A small contrastive image-text model, trained from scratch.
Training: ademamix at rate 0.00055, 9100 steps, batches of 256.
Data: trained on made-up ball-and-stick molecule models, 97500 training examples, 23.9 epochs.
Rows from block 5 of the image encoder of a small contrastive image-text model, named by matrix and row number. Rows with one number belong to one channel. Each number is 128 + 32 x the weight over its row's rms, rounded and kept within 0 to 255. All counts start at 0.
After each channel's rows are labels from the 100 images, of 14848, where the channel reaches its highest value: "strongest on" is what is common among them. Only what is clearly more common there than usual is listed. The data: made-up ball-and-stick molecule models.
# convs0: expand 3x3 conv (encoder.blocks.5.convs.0.weight, 192x48x3x3, each kernel summed), inputs 0-47
# convs1: project pointwise conv (encoder.blocks.5.convs.1.weight, 48x192x1x1, transposed), outputs 0-47

convs0.112 [137 109 160 160 148 110 119 114 165 128 175 126 137  77 111 134 127 157 172 122  93 128 108 179 138 125  77  90  76 188 171 165 101 156 131 157  97 146 160 199 101 148 161  89 157 186 102 119]
convs1.112 [156  95  98  91 163  64 105 171 152 138  89 151 129 212 164 109 157  81 159 129 182 102  89  96 124 138 143 153 144 154 169 102 117  85 147  88 137  99 166 145 153 127 138 127 131 159 182 108]
strongest on: balls: twelve; balls: eleven

convs0.152 [168 180  90 116 123 171  92 119  88 148  72 146 171 199 147  75 219 115 140 147 112 129 117 135 143  72 130 110 125 125 134 142 185  95 109  87 134 149 102 150 137 156 137 112 128  99 103 150]
convs1.152 [ 77 121 106 110 156  86 165 164 132 131  96 175 105 185 143 170 138  90  71 166  83 166 148  86 147 139 142 141 170  72 113 178 109 110 100 100  87 122 160 104 155 149 150 155 162 156 125 161]
strongest on: blue ball; balls: three

convs0.30 [139  71 151 159 138  95 166  98 131  93 120 173 130 108  32  70 106 123 155 115 136 144 161 121  80 135 126 149  73 163 134 163 152 143 179 128 103 134 158 126 103  65  99 110 136 172 104 121]
convs1.30 [110 129 110 119 103 115 149 120  65 126 141 130 173 173 182 138 158  86  73  99 157 125  68 123 153 121  91 101 145  89 130 163 152  64 145 134 130 151 134  63 166 124 156 134 176 102 104  70]
strongest on: green ball; balls: twelve; balls: eleven

convs0.78 [ 47 129 104 176 162 183 128 151 126  66 145 102  72 127 112 125 128 149 114 150 123 104 144 146 150  96 144 157 122 117 117  94 180 151 136 101 131  96  93 168  95 127 182 142  77 135 132 206]
convs1.78 [113 168  69 140 124 145 122 166 128 125 146 146 178 105 158 107 104 142  69 151  90 101 148  86 104  84 164 128 170 142 128 140 160 155 148 121 157 111 112 175 124 199 215 127 101  91 148 159]
strongest on: space-filling; purple ball; balls: four; balls: three

convs0.164 [138  67 137 133 110  96 170 116 129 138 108 177 116 100  63  75 122 124 185  95 141 141 146 128 103 112  88 129 103 159 133 145 124  98 164  92 135 118 175 152  87  84 115 125 174 209  76 128]
convs1.164 [172 156  91 110  93 106  94 100 140  95 115 131 133 126 145 148 125 141  83 171 145 183  92 149  71 168  99 132  94 116 119  89 152 133 138 165  87 160 152  90 189  97 172 108 152 119 197  82]
strongest on: green ball; balls: twelve; balls: eleven

convs0.15 [157  53 107 114  85 105 157 105 122 107 133 158 130 108  51 101  45 131 155  99 105 128 108 150 112  96 122 110  73 160 162 127 111  90 144 139 131 133 187  95  86 108 158 140 149 177 112 118]
convs1.15 [148 140 180 111  94 115 169 124 103 150 127  96 153 144 162 115 155 106 103 168 135  81 141 175  86 103 119 165 191  61  92  95 125 167 130 103 146 146 116 101 147 109 112 156 105  43 174 141]
strongest on: green ball; balls: twelve; balls: eleven

convs0.129 [ 74 113 175 143 120 100 155 112 153 167 147  79  74 100 173 165  67 177 101 166 156  88 116 167 131 121 132 124 103  99 163 119 132 193 128 121 188  96  92 168 121 120 150 124 126 107 143 166]
convs1.129 [114 100 114  86 149  60 133 159 126 153  91 144 177 141 126 155  97 108 102 150 137 148 124  99 142 136  88 190 161  80 157 203 127 145 130 102  81 118 146  75 147 177 179 146 183 132 121 130]
strongest on: green ball; balls: twelve; balls: eleven

convs0.12 [ 81 140 135 116 189 165 111 143 119 128 150  68 113 167 122 122 133 155 118 168 104  67 122 150 141  93 153 115 115 134 151 110 181 185 120 112 145  71  60 162 112 142 166 159 104  92 132 192]
convs1.12 [197 155 155 131  93 142 133 177  77 112  63 103 194 171 143 106 151 130 129 127 140 110 125 112 165 115  87 128 122  68 141 107 142  76 108 155 128 135 162  77 155 122 172 168 158 116 157  88]
strongest on: space-filling; purple ball

convs0.148 [ 93 141  68 163 159 189 100 155 167  74 173  70  80  98 112 140 162 136  89 145 117 110 155 145 128 108 142 129 102 115 162 143 178 160 161 106 113  77  98 171 101 144 132 125  90 117 122 179]
convs1.148 [141 182  96  90  76 106 135 106 148  83  88  99 137 120 164 149 125 104  61  83 189 105 145  86 156 124 171 127 122 122  96 148 145 159 134 156 170 163 117 105 172 156 194 152 117 174 138 128]
strongest on: balls: twelve; balls: eleven

convs0.2 [124  58 117 110 132 120 122  54 142 120 129 169  94  81  53 101 119 132 118  83 172 102 131 127 138 136 112 126  54 180 136 137 139 145 147 150 135  94 146 137 109  70  97 125 135 190  95 105]
convs1.2 [114 152 144 125 107  68 163 109 132 130 104 116 185 174 108 108 160  87 153 107 106  94  71  90 166 128 152 175 129 123  94 166 123  77  82  75  93 180 175  73 123 155 118 142 118 130 135 106]
strongest on: balls: twelve; balls: eleven

convs0.49 [ 96 156 109 181 165 149 151 146 180  96 186  75  92 147 157 123 130 131 102 137 109 124  87 185 173 111 132 109  80 127 175 111 128 176 159 102 111 151 134 135  87 171 180 143 120  86 172 113]
convs1.49 [125 113 181  76  87 123  98 110  83 159  66 136 164 131 176 162 133 122 145  52 104 110 145  67 135 149 109 127 165 116 135 116 100 102 102  74 169  86  86 145 134  95 110  93 127 168 113 135]
strongest on: balls and sticks; balls: twelve

convs0.11 [ 84 135 126 194 131 200 156 150  76 154 125 130 154 171 134 167 132 115  90 167 113 148 146 159 150 126 149 109 168 139 122  92 110 126 141 131 113 145  97  68 111 171 194 180  81 110 169 146]
convs1.11 [122 143 119  76 124  64  86 150 197 102 118  63 106 113 120  97 122 126 145  99 115 139  72 107 105 113 109 194  99 147 172 162 132 133 103  52 133 108 123 130 135 101  87 101 162 128  84 137]
strongest on: space-filling; balls: three

convs0.40 [150 137 147 150 152 170  96 203 113 149 132 113 117 122 167 149 172  93  64 149 145 144 188 143  96 127  92  92 178 100  99 125 138 180 182 103 117  97 108 152 161 164 154 112 122  88 112 176]
convs1.40 [171 148 143 121  75 134 117 127 102 124  78 141 192 173 192 119 121 101 125 109 131 124  94 112 123 152 123 108 167  93 125 153  78  79  65 134 128 185 117 109 160 162 107 126 175 105 180  80]
strongest on: space-filling; yellow ball

convs0.33 [ 95 178 115 169 184 145  91 165 109 121 118 110 149 169 163 111 187 126 103 180 165 121 146 142 136 129 105 146 133  73  88 126 160 160 160 118  74 120  64 114 176 148 134 145 107  68 148 160]
convs1.33 [155  77 135 104  99 142  66 108  99 170 106 144 177  89 169 160  90  83 125 165 152 158 148 178 101 108  83 125 126 129 156 141  89 156  96 100 180 145 101 163 155 148  70 123 155  98 100 103]
strongest on: yellow ball; space-filling

convs0.79 [129  75 142 168 156  82 171 102 113 108 148 171 116 101  47  74 116 110 137 131 147 161 168 126  92 131 129 162  85 132 115 139 122 142 195 111  77 135 160 129 111  54  96 108 120 153  94 118]
convs1.79 [128 106 126  91 100 168  83 123 106 130 141  92 103 144 183 140 131  73  92 137 177  75 135  75 138 157 101  72 105  90 164 140 133  88 160 144  94 176 116 103 134 152  89 108 172 105 181  94]
strongest on: balls: twelve; balls: eleven

convs0.43 [ 78 132  86 153 121 157 113 137 229  58 180 120  88 164 125 154 144 145 121 133 101 121 107 142 173 109 118 148 121 127 137 109 133 133  81 102 118 133 105 166 159 139 166 106 132 115 207  86]
convs1.43 [130  96 171 111 131 100  69 105 147 109  77 151 147 148 130 149 131 144 129  96 113 140 173  92  76 137 126  91 136 138  92 177 160 116 107 131 101 131 152 124 152  47  93 142  82 201  80 171]
strongest on: balls: twelve; balls: eleven

convs0.82 [136 166  84  94 168 130 115  91 138 114  94 171 118 150  98  82 139 170 169 111  94  90 114 103 128 150 166  98 135 204 146 126 195  68  92 139 194 112 128 155  99 114 122  97 106 139 101 125]
convs1.82 [157 125 119 115 107 141 130 160  99 136 118 138 173 194 152 174 177  88  70 152 116 190 129 137 147 103  86 125 168  76  78 129 146 143  88  67  98 159 158 102 173 134 149  99 172 134 138 117]
strongest on: blue ball; balls and sticks; balls: twelve

convs0.39 [ 99  91  77 161 193 168 141 135 171  49 177 155  78 147  80 102 121 168 105 152  87 145 180 117 157 125 151 104 119 129 115 152 143 132 112 139  89 122 127 149 153 105  91 111  78  93 125 159]
convs1.39 [136 126 164 111  80 114 157 111  96 180  93 115 179 153 172 183 170 169 177 136 173  98 140  82 101 158 120 150 147 153 129 181 149  83 150 162 147 175  86 132 110 146  86 106 145 146 127  91]
strongest on: balls: twelve; balls: eleven

convs0.3 [171  45 152 144 105 108 169 111 134  93 146 190 126  83  79 104 114 111 143 108 115 128  91 147 111 128 127 114 123 190 108 135 102 104  95 149  79 131 185 103 125 103  86 119 178 181  92 115]
convs1.3 [ 79 149 100 115  72 128  89 131 102 126  77 113 154 207 177 135  84 101 111 144 137 131 117 160 159 137 163 145 181  81 150 141 117  79 118 113 155 173 125 127 112 155 166 176 108 110 181  92]
strongest on: green ball; balls: twelve; balls: eleven

convs0.155 [120 105 127 126 187 167 110 160 126 207 147 105 101 153 182 149 171 116  59 168 112  67 103 150 133 165 138 114 146 157 168 134 153 160  95 129 157 132  82 155 162 175 104 124 121 108  90 122]
convs1.155 [112 162  90  98 148  83 130 131 160 108 170 130 115 143 149  93 133 100 206 110 125 150  99 104 115 111 159 200 117 122 142 137 158 150  96  96 168 108 148 123 129 153 183 194 173 167 175 171]
strongest on: yellow ball; balls: twelve; balls: eleven

convs0.191 [ 71 141  62 182 148 148 162 143 160  96 173 139 137 137 151 140 194 146 134 167 112 153 161 149 129 175 190 194 143  96 116 161 144 125  95 169  91 119 108 137 156 143 146 152 129  75 135 138]
convs1.191 [174 117 157 112  81  92  71 141  58 138  57 127 167 140 102  95 129 127 135  50 178 163 152 106  82 119  83 116 136 144 128  97 119 118  85 118 138 148 162 120 141 120 101 103 144 174 125  96]
strongest on: yellow ball; balls: twelve

convs0.27 [140 186  89 147  65 179  93 132 133 168  91 140 179 172 171  82 137 120 143 155 111 105 121 104 133  90 143 121 123  95 144 124 200  81 118 109 134 159 131 130 173 187 161 105 113 166 133 159]
convs1.27 [116  98 137 127 144  62 164 123 132  83 129 154 112 205 123 143 155 159  86 160 126 116 173 134 109 169 118 178 112  90  71 114  83 142  82  89  84 128 119 123  79  82 134 175 149  94 130 123]
strongest on: blue ball; small balls on sticks; balls: three

convs0.91 [ 86 105  90 158  68 167 153 117 121 117  67 104 130 180 174 125 147 139  99 114 129 113 143 141 169  92 104  91 111  84 126  81 151 132 132 114 129 172 117 193 136 135 206 137  83 144  91 157]
convs1.91 [148 110 131 123 149  50 137 160 168 161 115 164 156 103  87 135 160 174  86 175 102 134 119 144  86 132 113 150 152 138 141 187 108 121 145  91  63 149 149  86 123 119  69 129 148 200 111 124]
strongest on: green ball; balls: twelve; balls: ten

convs0.106 [140 100 161 165  92 126 158 107 152  83 136 136 127  88  90  93  74 161 165 113 108 145 127 166 118 111 147  93  81 128 144 145 102 153 217 136  60 144 188 117  90  99 161 112 109 144  92 147]
convs1.106 [118  84  82  99 127 131 106  96  95 193 148 127 112 183 176 134  79  98 113  84 133 125  70 106 164 146 121  73 116 114 194 177 150 151 136 137 130 155 144 111 155 154  68 166 127 104 149 114]
strongest on: balls: twelve

convs0.59 [ 99 185 129 167 134 160 102 153 136  93 103  59 173 144 191 153 139 177  72 134  71 115 122 156 137 118 147 109 124  94 141 134 132 171  94 125 119 160  88 111 149 180 178 142 104  82 148 144]
convs1.59 [171  96 174 137 105 129  71 152 102 122  78 124 171 151 151 158 129  64 118 102 129 148 117  84 143 114  88 162 163 125  82 156 103  90  89 110  90 170 173 130 160 119  79 110 173 143 115  77]
strongest on: space-filling

convs0.103 [143 164 125  95 173 156  73 148  93 165 115 134 182 178 169 132 165 146 136 159 119  83 133 184 163 112 126  38  90 109 172 112 158 145 156 120 130  78 100 132 108 159 160 151 136 109 112 125]
convs1.103 [125 140 115  99 133  83 118  91  89 168  76 194 126 180 155  84 172  98 140 116  66 109 158 136 105 157  82 184 178 162 143 140 117 142 109 153 111 166 128 117 150  80  94 101 107 116 132  88]
strongest on: blue ball; small balls on sticks

convs0.81 [173 145 126 172  99 144 123  94 148  81 114 141 117  87 101 165  84 139 156  62 146 161 113 169 140  79 102 121  94 173 159 131 152  67 125 120 140 146 169 152  85 106 155 152 166 189 157  93]
convs1.81 [179 102 146 123 121 140 125 151  94 120  72 152 186 148 104 153 142 153 155  77 150 123 106 108 103 114  67 129  80 172  65 106  74 160 162 107 162 137 126 151  79 148 176 105 117 106 129 178]
strongest on: balls and sticks; balls: twelve